{"inner_norm": false, "learning_rate": 0.00094, "precondition_frequency": 10, "adamw_lr_other_params": 0.0012}
Rows from block 2 of a small multi-label audio tagger, named by matrix and row number. Rows with one number belong to one neuron. Each number is 500 + 50 x the weight over its row's rms, rounded and kept within 0 to 999. All counts start at 0. Numbers have three digits each.
Before each neuron's rows are labels from the 100 clips, of 14976, where the neuron reaches its highest value: "lies over" is the class under the peak. Only what is clearly more common there than usual is listed. The data: single English command words and digits, spoken by a formant synthesiser in many voices. In brackets: how many of the 100, against the usual share in percent.
# fc1: second MLP up (model.blocks.2.mlp.fc1.weight, 1536x512), inputs 222-295
# fc2: second MLP down (model.blocks.2.mlp.fc2.weight, 512x1536, transposed), outputs 222-295

lies over: /ɝ/ (91 vs 2.2)
fc1.324:528578454466547556461465471507497496477470576567631424541594512383530501488534437386359525584592396442531444476482483479560452534498519458447498511447588566458458497466528563479508505613511525445491525530442569611413502572
fc2.324:470448416572526503583547388445411450564572570454445511542536493453545472445520531513481450490518489582559561456471535485429600568537488487472506495443556514483539504491527550523471480493491431560491493525498432600508468399

lies over: silence (98 vs 57)
fc1.332:437456531555465523401576536468558640541384481561464570476510450404506471506504508576520465481507467460521528569437495490428449524401463414436394481596460435458536528457524518516487432512601440455518544476506479456532568510
fc2.332:638544556616513574512578447560460527545589551604531494525463471475516488574540531477521422535399550465442569462475512532590527534482572473545567561469483550515449441558497492576600580496495442527548464547459461510499532494

lies over: silence (86 vs 57)
fc1.308:466385523561529539547512559460493552503476514457518497516453466517495496399520518520479414500447582498448440555556539518448410513470461525567512499497517494466498528469542452496500543558493467438485433518404561617572444641
fc2.308:583457441467623510479466479544495547519472462537535476490557413449536519466488470589480569408421425512514603509498469447583501491505454512477498503508429503535485549473494490542527430522569444507549539551428501476495487439

lies over: /ɝ/ (62 vs 2.2); /ə/ (25 vs 0.6)
fc1.450:529462486563525478503514446397481509512592512540546379551539555454359441490492559485464571542560474523410566483494407443563446476494517467424408481481525500549421463449421475516500451491506534403436549489437558556410476541
fc2.450:495467539447463554493472393503451538395500555479486542533504587472490507425523494483466492499520392432432466466500571462549510517503473446489480517540494537579592609455599498508536506430574471531517601492451513564481547457

lies over: silence (91 vs 57)
fc1.2:557543475462547453512397577591523507517510497487499529547397464537592394519453509489509505443546466426476465593557625476544423481504439509482503510451472523466483517494522478411498473451524547398525542557503488510546443558
fc2.2:491452466481467405489576519451521506475540474531514508449593487502542442485413549612498478478473547542478546518484434522464448456540543430442547509526523469429558440608508582493465530510549518504449437529480559544478601484

lies over: /f/ (44 vs 1.3)
fc1.226:429541541403461496564435471582491538514515458626428518430467499622547463572531510617520559522538512530493408433515570571437477455419498529457468498517549545434477442495521483485576491577543457503523501529575485453528573580
fc2.226:403556472585476520517368500617466546341421523544494517534502454538395450479519402508501455524564548433587378552445474450459494523472460601554440449539541519511536416470542520534447551568531426505433502506461445537505434498

lies over: /ɑ/ (31 vs 2.5); /aɪ/ (29 vs 2.3)
fc1.420:539510549466535514480555474469474499446533489499465518435511435444515539532497549612477494515580479434503466542514408705467536583464448423514502475464498559538575529561458497527592536452459579446547488572515429568531540393
fc2.420:439537474523449463532525554421484535556465557467445600525526470457566489487538472444428551548514506510524495459464483592450513537485476502493456479488558404496554563580580505534463536512500586486470456533510444565465531548

lies over: /ɝ/ (56 vs 2.2)
fc1.470:449547601589559527491534489521511512430521506470528474601532467538528565552484560556423538491448522439550469546498494446413405514531555512440585519543497581475531550490409502440570451598452628518523480518530473562495546546
fc2.470:446435493488471508499415450499514473559545484571455533503513554464553404513524524623479501429460489687511590529525592535491454492461500519461520485493491505474526465470575540486506607463546581464611455478510614525491572573

lies over: /k/ (30 vs 2)
fc1.651:473495520510540477528412516517475521470652478552515537471413598474508510444566482581477417583501485481503478562414515554542467465493467575444518554533487549555562545598513381518404440462621539466525494587512549500467511543
fc2.651:532542446446446472378542440511632473481471450515547520498545471492457492516480500511533567555488547482521588419399447490514504600499523572470458532499614522528501407525457495519513542540469450524415512486434469506593482533

lies over: /ɝ/ (56 vs 2.2)
fc1.139:571469509599512492533519453327462551497517483529467506496416485462533490506482529563480502557482468524464495530551464548485563576444519522561557507409561531501513599611491477554585408477531588442566384398600588543478572459
fc2.139:459504439523439545547467548543495424423548530500513551534523484455479511536474582416465596444461511489371506441478478405516377433522509587378484450510482489535543512502460481530481384404485571565411417553468527475433484472

lies over: /ɔ/ (77 vs 1.9)
fc1.55:458512561544571551493494519434455527499433461549455454461552537584528525598509551499563528441480473513513530520489558538505439521509545463552455580467463430552578395541476480429629392503548530649511427525505519494510474557
fc2.55:509439617538486508477559485561458453396476352479508416448500588607506416506511587483517535521447516512404537480530618487495377437509584512482438443484464426432461425475502585408449433496443532488543487429516435603520474419

lies over: /ɑ/ (42 vs 2.5)
fc1.614:484503582498457606519464447474526469413513505537352479597442504413446445468492526440472510458511467554455488486439484539454442517439523501491542576568518492428549596564499487489508372444550468440475490502452561551517520568
fc2.614:485430545459418534447496518435569500585483513524447542449574476374492449558547451606400524518582506446477604505552529600497528447520487516457489546508418406511465556533513521521466532461410527489500453524557427570368522486

lies over: /k/ (49 vs 2)
fc1.133:494451508540511556439474420559514439479485415564632527493514459514469478472472480466611572424378514478496498542610463482474490523453539551484563476500467464511576443557484581525602449528540547483472448497408514512555506538
fc2.133:486514662472475462540498540452565518486541504488458537465463544546509544549589524485501499583505553526430484534540534543537383450546488595536480529463548548516470515544505566506476525583543507450577500539419579433449520534

lies over: /p/ (32 vs 2.1)
fc1.524:539537508430544493560533623519535522511433539546540507530525469530466579577541495447495545422519479472503523424440424418462588450462430584528549529488442550497455538508512522443546422516625508555526411466443548493406505473
fc2.524:561438567497502477424348475557422465443474462495548512510496469466551474499525480551454486507533524508455458535521472400423519473463486436607515596474460476527602513504524628524558466594507487499513444580540494537543524489

lies over: /ɑ/ (29 vs 2.5)
fc1.315:475487553511592554510485536431523552519502530490585531463484474383452496487518518501414507571443462502522501521444562477521487496542579523456586529509485517512515579509525454586481379443384570521434468525475466560517498506
fc2.315:607540518498533466459472425460499459513557583500485537561536484491562558451516539512473376464502511507497537535517520589439566529354420477468509521421504453509530509602506509470469510481501409602556462549439537468488462439

lies over: /p/ (35 vs 2.1); /k/ (34 vs 2)
fc1.639:364471515504475536521533558538486449531522467558523600530529471460526465553448521441485549463449449515464489491608501497489562399544485565407479471494554592514489611517426558448550545479491442487545458494526559455499572520
fc2.639:594477494575406432451425396560474480560505615512492531554443494496495478412499569442447557421400499445525499461461496495488486503579481570480519408528501491509549440533581535430508463539528445628588415480407491406488449521

lies over: silence (100 vs 57)
fc1.1:570405480514469587510465605545536458512501492578525497505506531431483558433422480538483491460505460474565391432355549432586443602514440451496484528505471408506485552518500449484533486456484541445500520364530530450540655425
fc2.1:527455530556566570470497539518518666521499526427465502511533438525469450442541524534463495534433509589507548399500534539514570477536493514510430602514451444415505501547448511458416503438533415545525392549474479523574621480

lies over: /f/ (48 vs 1.3)
fc1.526:518544441535449561464564562522400513520511428548505558527479469494522519554602433606484506432458477535488437464520519499541420527531461454496569496537488530472415518560510442521532532535512489533539536549491487485480465543
fc2.526:590491546493468573532493500556562507530551512514487509462475517422542448475528491549440501526553500510455643431499496601463459581459473498462558459498484478469529573577495474441434527499551501537424463476563493555546498435

lies over: /oʊ/ (83 vs 3)
fc1.13:437496470539540529449511494538573486482557489430519529433448615527559488542565546520523520560448611416476548543324447427443543480572530447413460520458442590478529594474524436462543496568456519574431397503606511516509473489
fc2.13:486544459530509446546631481504477513516473478511465480458518500594496535557420477609430514575494511577484480572499428476525470484527583498508575387528490498421541385574535402618573407491534478496581471613448564528636497506

lies over: /ɝ/ (73 vs 2.2)
fc1.396:545489483499484480497480466490524473417461566513526503449461496417377511507526428496539548610544508458551474514510454539555495526412494470555589487453530504429498466538412574468493397425546494561516556540480476563559561467
fc2.396:448565447436496431488435445533558487568473581410489469522601517480575463540488571458531454497555484442553476486504469512437545551529480478409563538521545480521518548435507482521545532588533549568549533354564497548543522475

lies over: /p/ (93 vs 2.1)
fc1.257:559463539533548507478555575409485476482525470498522453536568426496471591408511488559494485588498555572406505496481488456411436442531447498565610472539538612400457501579506542542434497399481490492410509520500511451494611523
fc2.257:658466511454520449582502557474503489503610576461522490429471475529501442511529468493529435557449527475513430554388474467527434487476561524465569505496424510541545520496604517476548533588526429527520486526415506580552491459

lies over: /k/ (85 vs 2)
fc1.767:533530507496563510515418540619587517514514470508474441477489530528511485528540484509561619451532533547549502529479459437449472491483470542436426466429570385506502579561532432503536462575528502524581487530448441514472476431
fc2.767:524451542499558563508543487443542457540438487530535514593421563487522459578567459497555460508498440462489477532502548432471509532490597540532538508470517555491495449549447455606456494446427537569465526428518503443553511403

lies over: /oʊ/ (37 vs 3)
fc1.329:494575418577509525537517564508485562483480541528507527440497461521537657496469535518420614560480431544475461449503478519531579500487450545473513378426539606527638580419496495504542498515480484544547559463510574484485485461
fc2.329:563489498504497424591491541524491534416477518484553562430567503543440506556556426557466526473530464481445605517545501463509441547498531520545454549444603523523565505598516532452575472491501569486523536509565470515536445550

lies over: /f/ (54 vs 1.3); /z/ (28 vs 0.6)
fc1.122:443613497456454462496404531477492486608448523569447535439543572493499472518518500501561537487541503469537517412381561397548477462401445531510497497504471504517515498517501432543523507496499492562598477498479583505568513562
fc2.122:447559494469541417485420475604469413398455553524429607455483446512459527456545451507567482463478518509466435505476572395472609437412524614475461528583533515510554473465479506443480499461576517450523506523489434544475445548

lies over: /ɑ/ (29 vs 2.5)
fc1.118:516510471470568504500553454539570537486387457590497426510489481469481529559433518456518481476504512479538554503358539493572493484511534550388527521553418484544474483443445478594442490516561457448544574468633519486506499551
fc2.118:444463554577441475462549469463556496535470564468505528507497538479467423511494415571533536476501510442498524557527505488547402469389547548442547387522478548514580424486540465492514461558412361445510490432451423572607470515

lies over: /ɝ/ (76 vs 2.2)
fc1.58:535509470475514497513455529434420481513511563489499432536483516476535463484376505421483545466592501453527547503536526485555497524413574486479560504528478462497485405507517535529599466498404489437566441548469537499484525501
fc2.58:450569459515564521463507439480492431430485639381520530590516517482460455487658559473476470583458545435532489532434482481518580562415599496481425545562473436530537625569536539462480521549477487517493518528467478519547499461

lies over: /ɝ/ (52 vs 2.2)
fc1.27:466519504573492512519503609478445526446526452516558595478544484412506484498530534505498498466524576536475418537457486576524487442509507483429535445477434473561473534513503568572454428522427459541464496481531567499460465580
fc2.27:456557552476365479470508443517476545547489506566466538513517393464490482484443556481423528530519482468423430531488540408444521578588589547533497589522429525444563480624404492514470496582563472471592503456504466567484413433

lies over: silence (94 vs 57)
fc1.485:474469534451481528480501437498462583561522490493489677432415504506539481443509481520444511486467554521471469473540384402411439596482475460442452446482645533455490516518444517467558427505584472507566467481497519483478430610
fc2.485:628413528560543510505472450498519609494516532479504492487525545494458467452555453642481493507510507508539469506462454496451509451509448549497520520558523494467564507502564494552584472511561492559560463505438547490499491427

lies over: /f/ (43 vs 1.3)
fc1.255:484419570476455546552449567542394522588517575543531552479440388535556505503498462501492438475441544494500565432401529547510542511636529545532360501573517505537463507489500544543470542493526511424479536507461404623507489497
fc2.255:446422556521457495444417466512402487546588481462440479545508471480447533514516428541571487654548488502493569515519455477455586556492392431545529556586553480499559380531541433420485564563564568559465494587435501602524520515

lies over: /p/ (48 vs 2.1)
fc1.702:459418566520516485522561478522457523561495471458353557452515430506512444524557556496396519533409475470578489557567533523564520511472608514446477508470553447552538433552513546424549424499515513562463471514454468570403567572
fc2.702:528496474515549530479517483571463449529532451559434470452513556604511482551516471637581499501399477558516559547547561568488452412443464497473549446556491516468462406475519622414548466459524563571490465483430566460535535461

lies over: /ɔ/ (83 vs 1.9)
fc1.185:479463519462570450533464620549422553509513463505453485520415486522400478549536420472507511545540482444517496450562524463504460604485516558464519469563552482490480499591498520560542539447495545459487462448397544444490485537
fc2.185:487438518491495471454429495491560426529546539481536483436605463526499497516485489430404481538447474579478484451538524499487483440532512411482601513514461505408515423503514493497503520510452569459492465489429467535477490414

lies over: /p/ (100 vs 2.1)
fc1.714:584612482477533499470421581405487551513526432466520444479471463505409587565604430518492480521470512471491538445472526417480549496599482495515560458550511493432535526557507512510521524471448475483528529515390471409488525438
fc2.714:532436419523546522547532428468556500513601551497528506426546454445482454539501534510456523481493426562473446515316517494557459570481581488450515552393440412387521551440488565469510556542548408545448437465495476530501448580

lies over: /f/ (29 vs 1.3)
fc1.67:521553565402504556469502409480527478512513538465485522453458573469584402484573428508510482589560541572368528545396560467601577435497507535433583473528581494564481530395564496477525426558526472500516504557556458438516458512
fc2.67:497575501493479456544514563601514519410446398555575454493549534540560500405516585520465536463588566578536513524455537390471470473528545540420467485546557540554532440529587522574427543452467525566578462492617503479352529416